config.toml
train_examples = 26041
n_mels = 80
muon_scale = "match_rms_adamw"
nesterov = true
orthogonalizer = "newton_schulz_5"
ema_decay = 0.999
Rows from block 3, named by matrix and row number. Rows with one number belong to one attention dimension. Each number is 50 + 10 x the weight over the matrix's rms, rounded and kept within 0 to 99. All counts start at 0.
# q: attention query (model.blocks.3.attn.q.weight, 192x192), inputs 96-191
# k: attention key (model.blocks.3.attn.k.weight, 192x192), inputs 96-191
q.62:36 67 49 52 68 64 60 40 35 49 47 44 55 54 67 50 51 31 49 55 28 37 42 68 49 55 58 55 48 75 52 73 56 36 49 47 54 46 48 44 57 48 46 57 64 51 50 51 40 50 57 41 60 50 50 55 49 50 43 57 50 59 67 45 55 45 47 36 42 48 58 56 64 45 45 41 37 45 63 45 45 62 65 28 52 49 63 49 50 50 29 45 50 52 48 49
q.63:70 68 78 37 58 37 53 31 59 57 24 54 62 33 53 61 65 47 41 34 46 63 53 61 50 47 37 54 51 43 37 68 43 63 38 65 36 23 61 52 47 36 46 66 31 38 49 37 54 60 40 49 42 56 50 33 37 61 57 30 60 34 44 30 52 48 33 37 56 50 47 31 54 50 28 42 40 42 42 34 41 56 50 64 41 44 56 43 65 50 57 62 57 42 67 44
q.64:43 49 49 63 72 53 56 44 40 41 48 49 48 16 47 48 58 64 36 45 49 40 39 53 38 50 49 58 45 41 41 64 41 59 45 37 47 36 68 48 55 50 37 31 51 62 61 56 53 72 45 49 70 45 50 56 64 41 56 49 56 53 28 63 54 58 41 66 45 46 43 55 68 64 39 62 54 54 37 58 47 43 50 28 49 51 54 30 41 66 71 58 36 34 42 44
q.65:56 54 49 63 44 64 44 61 60 52 44 52 41 47 45 48 37 34 61 55 49 57 55 57 57 47 63 41 39 49 59 48 37 46 41 59 49 56 40 63 37 51 58 54 46 51 50 46 44 65 43 36 45 49 44 46 53 54 52 36 48 47 55 43 56 34 49 57 51 60 35 38 45 61 54 44 51 50 54 48 43 48 49 44 31 39 58 66 57 42 36 56 58 46 50 52
q.66:53 48 79 58 60 51 50 52 38 48 61 52 56 50 50 60 47 54 32 57 45 42 44 55 48 59 32 56 67 39 47 58 56 49 42 42 46 61 53 31 45 50 64 54 39 33 42 59 38 40 43 52 36 36 60 47 44 47 40 59 58 57 53 44 49 53 28 44 42 49 38 63 41 64 47 57 64 48 40 35 39 52 53 56 61 49 55 58 60 34 42 52 37 54 47 46
q.67:70 47 51 42 40 45 40 42 41 41 68 41 42 56 34 51 42 40 54 50 57 56 38 37 47 48 57 59 40 52 64 51 55 37 32 47 62 44 35 42 60 50 63 41 43 55 57 37 52 59 49 55 50 62 61 46 46 39 52 39 47 45 60 45 61 46 55 60 62 48 27 52 48 60 51 58 49 65 55 57 41 70 45 66 45 45 61 43 38 44 49 48 49 45 58 52
q.68:59 69 40 44 59 36 56 47 49 67 54 41 38 43 39 48 47 42 66 51 48 41 46 32 49 55 49 40 40 64 53 57 31 50 66 32 60 53 62 49 59 29 44 33 33 51 36 48 40 55 38 56 61 55 66 40 42 67 48 49 69 51 38 44 50 61 62 69 58 50 60 46 58 42 49 60 56 52 37 49 44 39 54 47 37 44 41 46 57 54 49 57 48 46 48 50
q.69:55 58 45 36 32 50 46 56 32 51 68 48 63 60 63 47 50 66 40 56 62 46 46 48 34 34 45 68 35 37 53 38 62 76 45 41 57 46 36 59 38 58 38 49 35 49 44 59 26 66 38 48 43 51 33 49 43 59 36 55 48 66 67 52 51 52 49 30 61 60 55 63 30 40 45 51 49 62 45 57 42 39 45 47 56 56 40 47 51 47 51 48 41 54 34 44
q.70:46 34 56 32 49 58 46 51 60 63 55 36 40 60 44 53 44 43 53 40 45 50 55 66 57 50 25 44 73 58 41 36 48 60 44 54 44 65 61 49 41 70 42 35 39 57 46 52 50 60 45 45 58 52 50 46 56 69 65 65 50 66 39 41 57 60 64 35 55 56 59 46 53 45 63 44 52 31 52 46 63 52 50 47 55 66 68 57 56 52 60 43 57 47 49 60
q.71:29 69 41 42 44 41 53 56 42 44 33 53 36 42 70 59 53 59 52 72 44 51 55 57 35 55 51 47 51 48 34 46 61 65 53 68 60 61 48 49 54 55 39 38 54 66 38 58 21 56 44 50 57 52 61 57 73 61 46 50 52 44 44 50 47 52 59 36 56 39 67 48 66 48 44 59 39 42 59 49 48 60 39 51 45 69 66 47 50 53 46 31 54 39 44 51
q.72:64 35 51 52 47 50 45 52 35 50 47 42 39 45 52 66 47 56 39 50 40 47 46 62 51 51 41 43 50 60 37 71 75 72 36 59 41 45 70 37 61 57 52 56 49 38 63 53 48 53 58 46 51 49 49 54 54 43 50 67 55 55 55 57 62 46 50 68 51 41 58 51 50 53 48 53 50 60 55 63 33 49 67 49 46 47 45 49 30 54 40 41 67 61 49 47
q.73:39 48 61 66 38 46 49 53 60 45 51 58 61 64 44 55 54 60 45 49 49 55 51 62 51 47 50 48 62 43 61 53 73 59 51 40 53 52 39 52 43 47 52 63 50 29 42 50 58 58 41 43 41 54 42 50 61 43 33 56 30 57 58 42 56 53 29 31 60 68 47 49 37 39 44 52 32 35 58 46 51 56 39 56 39 62 33 40 40 55 58 52 55 58 49 70
q.74:45 45 46 70 53 39 49 53 49 49 48 43 29 59 46 56 59 70 41 46 50 50 39 57 32 58 38 53 42 60 38 44 37 57 58 47 40 46 43 61 39 43 48 43 58 48 61 57 63 34 55 66 59 41 56 33 57 47 44 48 35 51 58 58 59 64 32 44 63 58 34 50 21 54 51 36 33 50 55 70 45 53 56 39 50 45 42 49 61 63 62 51 36 39 49 53
q.75:60 59 31 60 30 57 55 48 36 55 33 47 40 35 57 42 42 46 45 53 56 62 45 46 48 40 56 43 71 54 39 44 53 59 45 55 55 62 42 48 44 36 62 41 63 46 67 53 55 32 43 64 51 38 66 33 60 68 45 67 39 64 50 56 47 35 54 57 62 68 46 36 39 62 49 65 52 55 65 46 59 66 30 72 49 55 55 60 45 52 39 62 53 58 53 47
q.76:58 53 48 44 66 45 47 48 53 54 31 55 49 65 43 47 34 64 41 47 57 44 52 48 53 48 46 47 28 39 37 49 45 62 68 41 35 57 41 48 58 36 40 48 49 57 33 68 37 48 44 66 59 59 51 44 52 37 41 42 54 49 45 46 44 67 57 65 62 69 39 49 46 42 42 39 42 39 64 48 43 26 53 55 64 63 50 55 65 53 49 50 36 61 38 53
q.77:56 38 54 34 41 57 40 69 56 41 42 52 61 60 59 49 26 44 41 48 64 51 53 57 51 34 36 48 56 50 52 46 42 34 62 66 64 48 59 46 40 66 63 53 32 49 38 37 42 42 58 56 51 50 67 63 36 33 62 59 44 42 49 55 34 35 76 40 53 36 73 34 41 51 28 64 53 63 60 52 45 64 52 57 34 52 48 43 51 65 57 59 54 59 54 36
q.78:73 33 42 62 50 48 66 55 35 60 48 31 55 41 43 43 63 28 55 46 60 52 59 41 46 40 44 54 35 46 46 71 27 34 58 59 42 52 60 34 52 66 51 53 18 48 29 43 48 43 59 45 43 55 71 36 54 61 41 31 43 32 59 47 58 52 58 45 39 45 63 68 63 45 45 56 31 43 41 68 62 33 26 53 51 48 48 35 52 60 53 60 55 69 65 49
q.79:34 44 48 51 40 58 51 43 44 54 55 51 59 54 51 57 46 42 51 61 56 51 51 44 52 41 46 31 52 33 53 43 57 40 53 52 62 62 44 56 41 60 62 44 46 38 61 51 60 40 63 39 66 54 61 40 32 46 77 45 46 41 40 47 66 65 53 41 53 52 54 55 57 62 60 55 49 44 42 53 44 58 53 49 43 52 42 52 41 53 59 37 47 46 56 25
q.80:72 31 30 48 38 58 42 59 45 56 45 37 38 50 49 58 49 37 58 55 55 59 50 46 61 57 58 55 54 47 68 33 47 47 52 56 53 53 38 30 61 50 66 35 64 45 67 38 63 52 43 45 47 51 62 49 62 69 56 52 45 38 38 49 60 77 64 46 61 71 65 47 49 42 60 56 48 53 44 46 53 58 33 45 60 49 58 61 51 32 39 50 38 56 60 55
q.81:33 46 48 54 58 50 40 62 47 50 56 56 58 56 64 42 69 44 37 48 31 49 52 64 56 35 56 41 61 67 46 60 58 49 50 58 47 60 52 56 58 56 53 50 50 41 60 50 61 52 42 43 62 59 44 45 55 49 54 61 59 49 49 66 59 47 59 57 45 52 37 60 55 52 58 52 31 42 57 61 43 55 43 46 63 65 42 47 54 44 47 37 64 48 42 41
q.82:57 47 27 39 64 68 61 65 47 50 46 64 58 48 50 60 45 41 61 56 60 66 49 55 39 58 42 55 53 48 49 37 43 49 49 61 59 45 42 42 60 64 66 58 53 53 56 41 61 44 32 45 56 68 47 42 27 48 60 66 57 50 53 48 43 33 39 47 56 56 40 61 55 40 43 58 58 47 49 42 42 57 56 40 66 68 46 46 40 57 55 60 36 71 48 66
q.83:42 60 38 41 57 58 55 52 33 60 56 53 32 45 49 41 41 54 53 48 64 61 58 50 42 54 50 41 53 50 43 62 33 37 62 59 28 54 48 55 55 56 54 61 47 49 50 45 72 65 36 57 58 56 43 55 61 55 45 52 64 52 40 35 63 41 65 42 55 57 45 58 41 47 42 45 61 39 40 61 43 58 51 36 42 42 39 54 57 63 41 54 60 59 58 52
q.84:40 55 39 60 49 49 38 31 46 60 53 51 50 58 39 55 53 44 52 48 51 57 40 52 53 58 48 58 45 51 47 39 38 44 34 31 50 53 44 49 43 41 32 55 48 50 45 39 44 44 55 35 56 55 35 59 49 51 40 49 39 58 38 42 58 39 64 65 39 69 54 57 40 56 62 60 55 53 64 39 54 37 41 64 48 40 48 42 57 52 48 31 42 55 77 48
q.85:59 55 47 32 53 44 52 49 41 54 49 44 42 38 60 60 42 45 45 59 47 46 51 42 59 41 51 77 58 39 41 65 64 39 57 50 42 49 36 47 44 53 44 44 72 40 43 58 52 37 55 59 47 49 66 33 47 67 56 47 53 75 41 58 51 63 50 52 47 44 59 51 32 67 64 57 35 54 59 47 42 53 45 42 54 44 44 57 58 57 45 54 48 42 69 52
q.86:62 43 55 49 51 48 49 44 52 48 48 38 58 38 34 43 55 47 67 57 51 34 55 54 58 38 61 58 64 47 63 45 54 55 29 65 65 58 55 33 49 64 59 69 45 41 52 35 29 21 43 55 36 48 40 43 54 64 33 62 46 42 45 52 48 42 49 59 37 55 50 51 64 29 60 56 52 64 60 46 66 66 38 61 58 63 42 48 44 49 32 49 62 57 47 41
q.87:46 48 44 46 48 60 40 38 52 55 45 29 59 31 38 63 44 47 42 63 40 43 26 53 54 59 54 36 67 49 54 44 49 51 49 40 51 54 43 49 37 32 42 37 49 45 48 44 45 32 49 53 67 59 56 54 55 59 41 64 50 44 31 46 47 48 50 67 55 61 40 38 71 69 08 40 30 52 54 44 44 41 50 34 53 46 40 58 49 40 40 60 49 58 53 50
q.88:58 47 51 47 60 53 61 58 43 38 65 63 57 44 49 48 46 50 54 63 51 48 58 52 55 42 41 52 60 59 49 31 57 49 54 53 49 38 51 41 51 37 48 56 51 44 56 36 63 70 26 42 43 36 23 56 41 48 54 47 39 66 50 51 52 47 41 55 68 62 49 53 48 60 54 43 64 42 52 45 40 65 60 45 59 45 55 49 45 41 64 61 54 40 51 55
q.89:51 35 59 37 34 46 35 59 37 57 37 59 69 46 43 51 45 34 23 57 69 47 46 65 33 58 53 66 34 58 43 61 54 46 60 49 53 38 57 38 49 56 53 59 51 61 40 39 40 56 67 61 59 49 50 68 65 57 36 47 52 46 48 41 48 51 62 50 70 44 59 32 46 43 51 46 43 44 53 55 47 28 50 63 54 41 59 63 38 53 50 52 37 50 30 43
q.90:60 54 43 55 52 69 52 62 64 43 56 39 33 48 48 53 51 58 56 57 33 38 40 62 54 57 50 46 65 37 41 43 59 54 48 56 46 55 59 44 46 43 48 51 44 40 64 58 47 69 55 65 62 63 64 48 41 53 29 52 53 51 53 52 58 46 62 49 63 42 40 47 61 40 50 56 39 53 41 55 30 44 42 39 44 40 28 38 41 60 51 41 41 54 49 53
q.91:48 41 45 57 47 52 45 54 50 45 51 47 48 41 58 50 45 33 71 45 41 55 55 62 51 44 50 24 58 42 66 44 58 45 53 48 59 49 64 63 56 57 58 45 38 46 45 47 41 56 54 53 33 47 44 30 54 71 47 63 49 46 48 48 60 54 60 47 45 52 47 25 56 50 70 43 30 63 70 41 65 52 56 60 36 50 53 43 61 44 43 59 47 35 40 61
q.92:53 39 46 51 31 57 29 62 47 51 58 44 28 27 46 55 36 63 47 56 64 50 49 74 67 67 40 52 58 56 39 49 49 57 49 50 50 48 38 61 37 58 51 47 41 44 42 38 58 51 43 42 34 47 60 65 53 43 39 55 63 56 39 60 52 44 51 54 36 54 59 47 49 57 62 40 53 48 55 61 49 64 58 24 61 46 65 42 45 44 62 58 51 41 57 45
q.93:47 53 38 62 63 45 62 49 45 54 39 60 52 41 56 47 63 51 38 39 30 65 36 39 60 44 39 53 52 48 50 43 62 45 54 45 72 33 29 70 53 49 53 44 44 46 64 55 41 46 55 42 53 39 57 68 45 58 39 49 69 51 53 47 44 30 64 50 56 33 55 43 55 62 55 49 59 57 49 53 43 43 52 51 54 42 54 39 39 34 46 41 50 62 58 65
q.94:59 45 58 44 38 29 43 49 42 53 36 45 55 59 69 46 43 52 57 53 60 58 48 62 44 50 33 48 40 57 47 53 39 55 50 48 59 42 50 61 54 45 37 63 46 54 50 43 43 56 56 59 49 44 58 66 61 66 39 50 46 37 50 61 48 57 45 44 46 69 66 62 43 54 45 34 54 40 52 48 37 56 62 64 50 53 55 33 45 69 44 52 57 43 52 55
q.95:50 32 58 42 61 37 53 60 48 59 49 41 62 46 57 59 60 35 34 51 54 57 49 64 39 47 50 46 37 52 57 61 56 53 44 60 66 55 51 44 28 39 56 46 60 48 59 48 50 48 65 55 38 47 62 40 44 76 54 50 44 59 63 34 61 39 47 33 68 34 52 50 43 61 26 51 40 48 65 39 56 50 52 48 58 62 56 62 63 42 42 54 49 44 58 56
q.96:66 46 62 37 43 76 39 33 46 51 62 37 56 34 38 51 36 45 56 56 40 51 54 59 61 71 41 49 39 56 37 64 37 44 51 55 50 62 51 75 60 58 36 41 49 45 55 52 48 72 58 68 39 59 57 59 30 55 71 39 39 54 42 51 29 49 40 46 45 43 52 58 44 47 48 34 38 60 55 41 50 61 40 59 67 51 36 43 62 41 70 48 69 42 58 38
q.97:49 63 44 67 35 60 49 33 39 56 42 48 42 53 57 43 46 50 40 22 52 47 53 65 47 64 46 59 56 48 46 53 41 50 52 47 43 60 39 41 53 59 45 49 58 47 53 39 32 51 53 55 51 44 73 54 59 51 49 60 40 43 53 36 53 57 60 57 58 27 57 69 34 57 46 62 44 46 53 54 41 47 41 47 41 47 43 59 38 51 41 51 54 52 46 37
k.62:56 58 38 37 53 29 51 62 29 65 59 43 67 52 38 61 56 31 53 43 52 33 54 52 58 61 41 54 58 65 39 41 53 43 44 47 39 53 45 38 34 53 59 53 55 34 50 30 46 58 41 54 56 49 63 55 58 46 45 43 51 42 33 62 56 38 45 47 35 71 55 48 47 59 66 31 39 48 52 54 58 41 58 50 34 52 47 53 41 53 34 52 58 47 60 42
k.63:46 51 49 34 45 53 65 43 63 58 57 41 40 56 46 48 69 46 60 51 59 51 49 71 46 55 49 30 33 51 51 54 31 60 48 40 23 52 35 50 70 50 49 55 59 61 37 52 34 54 45 55 34 58 38 35 52 58 54 35 33 46 52 74 42 40 36 52 54 57 55 40 68 47 46 39 52 56 67 41 58 59 51 59 56 44 44 63 33 58 41 32 43 46 57 53
k.64:47 28 51 41 54 40 53 53 57 35 49 54 68 55 47 49 60 32 30 49 56 31 47 63 39 50 37 47 57 40 35 43 51 45 62 47 54 55 47 40 28 48 47 63 53 38 27 32 54 45 51 65 35 56 59 56 52 27 66 55 42 60 59 49 61 40 70 51 36 55 42 37 47 52 40 64 37 45 47 34 56 47 58 32 56 57 42 76 67 49 70 40 61 68 45 48
k.65:45 56 49 34 50 53 35 44 48 45 29 48 53 46 45 38 58 51 50 64 66 56 44 60 39 58 39 57 54 58 61 54 38 47 42 57 64 47 65 59 68 41 56 51 36 54 50 40 57 34 47 36 71 44 57 65 39 52 48 48 46 48 56 48 73 39 46 30 50 54 39 66 51 45 50 65 54 54 31 43 50 55 45 43 70 41 45 50 40 44 57 60 48 45 53 40
k.66:54 57 46 45 44 67 47 60 43 60 44 49 50 26 65 54 58 41 35 22 55 50 54 54 51 51 59 52 62 59 59 63 48 53 59 34 26 44 36 41 64 49 62 49 57 48 44 56 39 67 40 50 65 40 42 42 42 42 69 47 55 56 47 57 34 36 42 44 43 50 67 75 41 33 58 46 42 48 58 70 41 42 50 53 40 47 49 52 50 44 44 38 43 65 49 30
k.67:35 63 54 54 55 48 44 68 53 57 64 52 37 55 40 50 43 53 46 56 32 66 39 39 52 52 56 59 59 49 53 47 56 59 38 35 46 47 67 49 60 54 39 59 63 36 45 43 56 49 47 45 55 38 54 50 56 58 54 42 50 54 61 58 59 61 38 56 57 66 50 58 52 53 52 60 48 37 38 53 54 34 53 52 56 63 43 54 68 46 57 66 50 50 54 50
k.68:38 42 54 61 52 58 43 46 63 71 37 68 69 41 40 56 29 50 63 59 49 75 45 36 45 52 48 58 43 44 40 34 46 51 51 61 56 59 51 47 34 34 39 41 50 51 43 61 43 73 78 40 46 43 52 53 50 44 40 39 35 44 37 40 42 39 43 60 51 43 45 41 39 49 44 50 45 59 55 47 31 40 55 54 41 63 69 54 63 46 48 37 60 51 53 32
k.69:40 39 46 56 46 50 46 50 47 64 47 57 54 69 47 73 55 60 63 43 56 43 57 49 49 33 55 46 56 61 43 29 46 61 50 49 52 44 46 38 50 50 42 48 72 51 60 49 54 70 54 51 40 36 57 36 41 58 33 28 66 59 32 45 41 49 40 45 65 42 44 38 35 42 43 42 55 52 62 48 57 58 42 57 55 59 40 42 45 43 55 64 59 79 54 67
k.70:60 45 58 46 58 56 42 41 47 65 45 63 44 37 47 59 59 69 40 42 45 45 66 65 60 56 51 53 41 43 59 36 49 67 53 62 39 55 44 34 54 45 63 52 65 38 63 58 47 59 46 45 50 38 59 48 51 37 48 58 58 35 54 37 55 50 38 40 45 50 52 51 55 29 60 52 59 58 41 46 59 38 44 57 44 54 39 51 62 36 47 62 33 57 53 39
k.71:44 51 53 42 54 62 54 59 65 29 62 46 55 42 52 42 51 64 57 50 46 39 38 42 43 41 50 60 62 50 64 62 34 48 53 54 54 44 62 41 41 48 55 31 49 43 73 62 53 73 50 57 22 46 70 56 65 49 60 32 41 60 36 62 55 56 50 45 56 28 63 44 46 41 50 34 60 53 60 56 53 62 49 45 42 47 49 36 47 46 53 56 55 42 62 60
k.72:52 33 44 45 45 60 67 52 38 67 44 59 50 38 45 52 34 62 49 54 47 44 60 51 76 54 43 60 52 40 42 52 41 63 69 55 38 51 58 59 48 59 35 37 47 54 41 48 53 47 65 49 34 49 62 49 49 29 37 46 63 58 47 70 28 56 57 55 51 55 41 45 57 50 70 65 38 49 40 62 42 58 48 38 48 46 67 39 40 43 43 47 40 27 37 46
k.73:53 60 53 56 56 68 45 41 50 45 54 41 53 55 57 65 57 63 29 44 50 53 40 47 56 53 41 46 46 54 67 51 38 71 36 48 47 44 43 51 45 34 47 45 38 45 71 40 41 46 49 45 60 44 41 52 70 48 58 50 69 48 46 50 54 54 43 54 48 71 48 34 45 51 47 34 48 42 57 52 61 45 39 49 67 58 37 57 58 54 56 45 36 43 46 73
k.74:44 46 48 40 64 49 59 60 48 42 40 67 50 71 50 41 54 56 50 35 49 40 36 42 55 52 45 41 50 42 36 57 57 41 47 65 55 52 50 66 62 44 34 51 53 60 60 55 58 44 40 63 43 51 51 37 53 54 54 48 58 50 35 52 47 55 29 47 31 53 55 42 35 45 46 43 35 69 43 37 53 48 44 53 41 32 57 54 57 63 51 34 32 53 70 44
k.75:46 51 51 58 48 51 65 49 63 55 63 40 58 52 40 47 42 43 55 42 32 62 60 52 41 56 62 39 31 63 53 42 52 74 50 71 44 55 47 45 64 50 44 43 41 56 51 50 56 20 48 54 65 33 48 63 56 63 53 43 61 45 39 52 35 60 63 54 30 55 55 68 48 40 50 39 48 38 46 42 49 30 52 44 60 65 49 60 36 53 38 46 37 62 60 52
k.76:44 49 43 36 50 49 52 48 53 35 66 56 56 31 48 49 66 43 39 50 52 54 62 58 28 51 38 36 54 69 44 48 55 50 52 50 48 54 47 39 57 51 47 42 44 53 64 31 39 42 60 71 49 41 43 45 60 52 52 38 57 54 32 43 45 45 67 60 75 64 52 45 46 40 44 46 48 55 61 58 63 48 42 63 60 72 64 59 60 49 63 44 53 54 30 60
k.77:37 31 58 36 47 47 74 48 47 46 46 46 36 64 66 48 37 60 44 50 37 63 55 52 34 39 57 34 39 50 49 48 60 45 47 40 60 57 45 54 36 56 56 46 64 66 48 47 50 51 59 47 44 57 38 53 60 40 45 34 56 61 51 50 52 42 53 53 57 59 47 63 72 45 74 33 46 46 40 37 44 55 47 42 58 48 57 67 48 40 32 32 53 38 53 39
k.78:55 49 36 61 65 62 64 38 58 68 56 46 47 45 38 63 41 46 27 53 47 48 44 55 47 75 43 71 59 43 40 58 48 63 44 36 44 41 37 53 66 51 37 62 38 44 55 38 34 40 48 65 39 56 32 49 48 49 35 35 43 60 38 44 59 43 48 62 37 76 62 54 63 59 60 75 45 64 40 45 61 53 63 35 45 65 50 38 52 35 42 52 40 60 61 32
k.79:38 56 65 48 51 61 48 44 60 63 42 51 45 51 37 54 64 51 59 45 35 49 60 54 68 34 51 53 62 70 50 42 53 35 51 44 57 42 46 56 67 51 53 48 47 46 38 59 57 43 44 53 69 45 59 59 44 32 55 52 64 56 47 47 60 57 47 47 67 43 43 58 46 41 46 52 49 57 61 45 31 45 38 59 44 50 52 63 55 53 51 59 53 49 73 35
k.80:58 61 37 71 36 35 56 35 38 57 33 44 53 60 45 49 45 55 35 58 46 54 62 45 50 68 58 34 43 40 42 54 46 51 32 43 48 44 52 50 47 27 32 54 48 39 58 48 62 38 64 46 46 57 38 67 68 42 33 55 40 59 41 53 59 62 41 42 45 59 53 60 46 45 35 62 76 44 60 37 64 36 51 62 31 57 53 46 48 53 38 59 46 51 58 38
k.81:46 40 53 52 40 44 63 48 36 53 51 37 61 36 45 55 57 56 49 52 62 43 62 49 54 47 52 63 62 53 39 52 66 38 22 45 42 44 44 41 47 46 44 63 58 41 54 39 63 62 34 63 39 33 39 80 55 46 44 55 57 40 48 33 55 35 54 56 47 47 52 56 23 35 58 57 40 53 44 42 46 41 50 55 56 45 52 57 42 61 72 46 46 54 51 67
k.82:55 57 55 39 41 34 60 45 35 43 64 54 64 39 41 57 49 49 59 58 68 53 40 59 51 59 47 33 48 26 63 40 50 58 38 61 64 44 56 32 30 43 59 43 48 46 52 62 51 47 70 42 44 62 46 46 57 60 32 57 43 34 45 38 50 63 47 39 44 39 45 48 41 58 40 49 48 46 54 66 52 40 44 62 42 43 36 43 51 28 44 58 39 47 46 55
k.83:62 54 56 42 49 46 52 60 38 48 60 55 44 46 58 47 61 45 63 52 62 51 63 63 56 55 46 52 45 38 56 69 44 45 38 65 25 37 46 50 49 35 48 50 42 34 61 45 44 48 42 41 45 53 58 58 56 40 37 56 46 34 34 33 58 55 38 63 42 56 46 42 39 55 54 59 51 53 58 38 45 42 37 59 42 57 44 36 42 61 52 63 44 53 53 51
k.84:49 47 62 52 48 57 59 41 62 59 34 59 74 58 59 61 46 51 49 50 38 48 64 32 64 50 52 48 51 44 47 41 44 50 47 47 55 51 52 45 25 52 37 39 38 40 66 58 35 44 41 63 43 64 63 64 59 53 54 63 55 44 52 56 42 61 53 29 61 64 42 51 60 66 44 43 37 42 49 48 32 42 50 56 60 43 59 42 43 55 37 39 58 68 51 59
k.85:36 46 34 58 66 39 47 59 43 29 50 50 38 50 53 42 42 52 54 36 49 50 38 52 52 58 42 48 53 55 27 44 43 65 86 47 56 43 39 37 51 37 39 54 60 64 52 33 50 45 45 50 39 36 41 65 58 44 45 38 47 33 43 55 37 59 47 50 44 57 47 52 50 54 42 56 47 46 59 50 36 36 56 66 39 42 61 46 53 49 61 63 40 59 56 49
k.86:41 49 63 47 56 44 58 38 45 48 50 39 53 37 82 61 39 37 45 58 52 69 62 36 40 36 53 41 44 55 48 49 44 52 45 33 55 44 57 58 54 57 56 49 38 43 43 61 40 62 47 38 38 41 54 54 59 54 44 54 50 64 75 35 59 33 49 44 39 48 45 61 50 49 43 49 53 61 56 47 48 37 56 50 34 52 57 45 45 49 31 56 52 55 48 57
k.87:36 72 56 37 50 70 39 50 52 54 35 41 59 34 44 42 62 42 47 46 51 60 54 59 50 54 42 41 42 42 55 51 69 57 39 56 46 55 52 68 66 46 41 49 59 59 46 57 45 45 47 60 31 49 57 53 51 38 34 38 46 43 63 39 32 35 40 33 51 64 40 41 39 31 54 46 55 45 62 61 53 63 40 47 47 66 61 52 47 45 75 49 37 43 70 46
k.88:35 47 65 41 50 76 36 58 33 53 61 57 50 47 59 50 53 44 53 51 42 68 64 45 63 43 51 53 56 36 37 57 56 70 42 40 45 35 61 41 51 56 64 35 41 56 52 37 55 59 53 58 51 56 54 54 52 52 60 42 51 53 66 46 71 42 70 62 51 45 54 58 58 55 64 56 58 50 59 54 38 48 60 46 62 45 29 47 48 44 38 47 56 50 48 52
k.89:49 44 43 64 60 60 70 53 35 52 42 59 38 57 46 64 51 54 50 40 45 32 42 42 57 46 56 40 73 52 40 37 38 41 33 63 44 33 37 55 47 44 47 38 56 31 58 44 51 28 44 66 58 58 40 64 34 52 47 54 61 66 60 39 46 44 58 58 54 71 25 42 55 51 62 36 42 66 66 50 53 73 64 55 49 58 55 73 49 53 46 57 53 48 45 49
k.90:65 46 53 64 49 47 45 55 49 61 47 60 42 33 56 47 48 42 60 47 54 51 64 50 35 54 41 60 33 46 58 56 41 61 31 48 36 52 48 42 35 59 52 56 35 43 49 42 47 52 52 28 28 63 53 60 46 39 69 65 62 52 69 46 32 63 40 48 38 57 48 57 25 47 55 42 67 53 53 48 40 53 55 46 59 57 49 41 59 47 52 71 55 53 37 57
k.91:62 46 50 66 62 40 44 53 46 81 46 29 54 67 35 63 44 57 38 46 42 73 42 50 50 70 53 40 56 59 42 58 59 58 39 53 48 53 53 52 55 52 49 41 45 32 38 58 54 32 39 27 46 36 63 52 54 34 59 44 43 46 46 50 44 39 44 51 51 39 54 43 62 35 57 65 57 52 50 47 65 51 57 64 62 45 49 43 35 44 45 53 37 45 49 53
k.92:56 30 64 48 47 50 57 57 48 71 36 39 55 56 48 48 49 48 60 46 42 46 39 68 55 71 39 32 61 50 40 61 54 49 48 43 47 49 62 42 47 54 38 45 52 44 39 56 49 54 42 35 46 42 46 38 44 43 55 46 56 47 76 45 51 55 59 52 35 58 56 56 59 38 49 68 33 32 50 62 35 62 64 38 39 36 39 40 44 58 60 48 42 60 30 45
k.93:53 48 37 49 35 44 50 52 48 32 35 51 51 36 38 45 47 40 49 49 48 34 41 52 45 46 52 58 39 39 36 52 63 48 46 55 50 41 42 52 71 52 47 55 59 70 40 58 37 31 45 49 68 52 57 41 30 70 30 66 31 51 61 57 47 44 44 71 45 64 47 44 62 59 60 28 39 67 51 60 49 70 40 62 58 60 53 43 34 57 42 35 64 49 49 57
k.94:54 37 52 42 55 56 47 67 56 60 36 54 55 43 51 60 54 52 49 48 47 52 46 34 43 61 64 45 62 47 72 56 56 51 41 51 28 52 38 49 31 58 67 52 43 59 55 45 39 52 52 49 39 52 61 60 40 40 55 54 54 40 61 69 68 63 52 50 69 67 41 39 41 46 48 52 31 54 58 59 65 60 50 54 51 51 46 44 48 55 45 39 51 53 56 61
k.95:48 60 33 49 42 61 38 43 54 36 40 54 59 47 42 55 59 58 45 35 53 48 41 33 58 52 48 56 46 56 37 51 59 46 58 39 50 54 27 54 45 45 75 59 53 47 56 65 43 60 46 51 54 41 45 56 42 51 61 51 51 26 47 44 45 56 61 40 42 69 50 45 60 48 63 51 38 67 52 51 41 44 54 55 46 62 59 44 57 62 41 52 50 41 49 32
k.96:50 47 64 55 39 49 42 47 45 40 51 38 55 36 47 54 60 52 38 61 35 54 52 46 46 55 41 40 51 68 41 61 60 64 61 50 47 54 30 49 39 65 41 46 50 46 52 46 61 45 42 47 66 41 43 52 61 60 47 50 47 44 44 52 65 50 57 68 62 54 56 53 57 37 45 49 48 39 38 53 65 57 63 54 48 62 56 60 55 65 53 43 68 35 40 55
k.97:47 42 60 41 42 46 43 31 49 71 49 38 50 46 38 44 47 42 63 57 33 37 38 48 47 53 38 62 26 40 43 47 43 59 48 48 50 56 47 41 68 36 44 51 45 48 38 39 41 55 58 64 44 57 54 39 34 60 61 56 47 50 47 46 33 53 57 56 36 46 69 44 38 36 47 58 47 32 53 29 34 53 39 55 51 66 41 44 54 63 42 63 52 60 55 49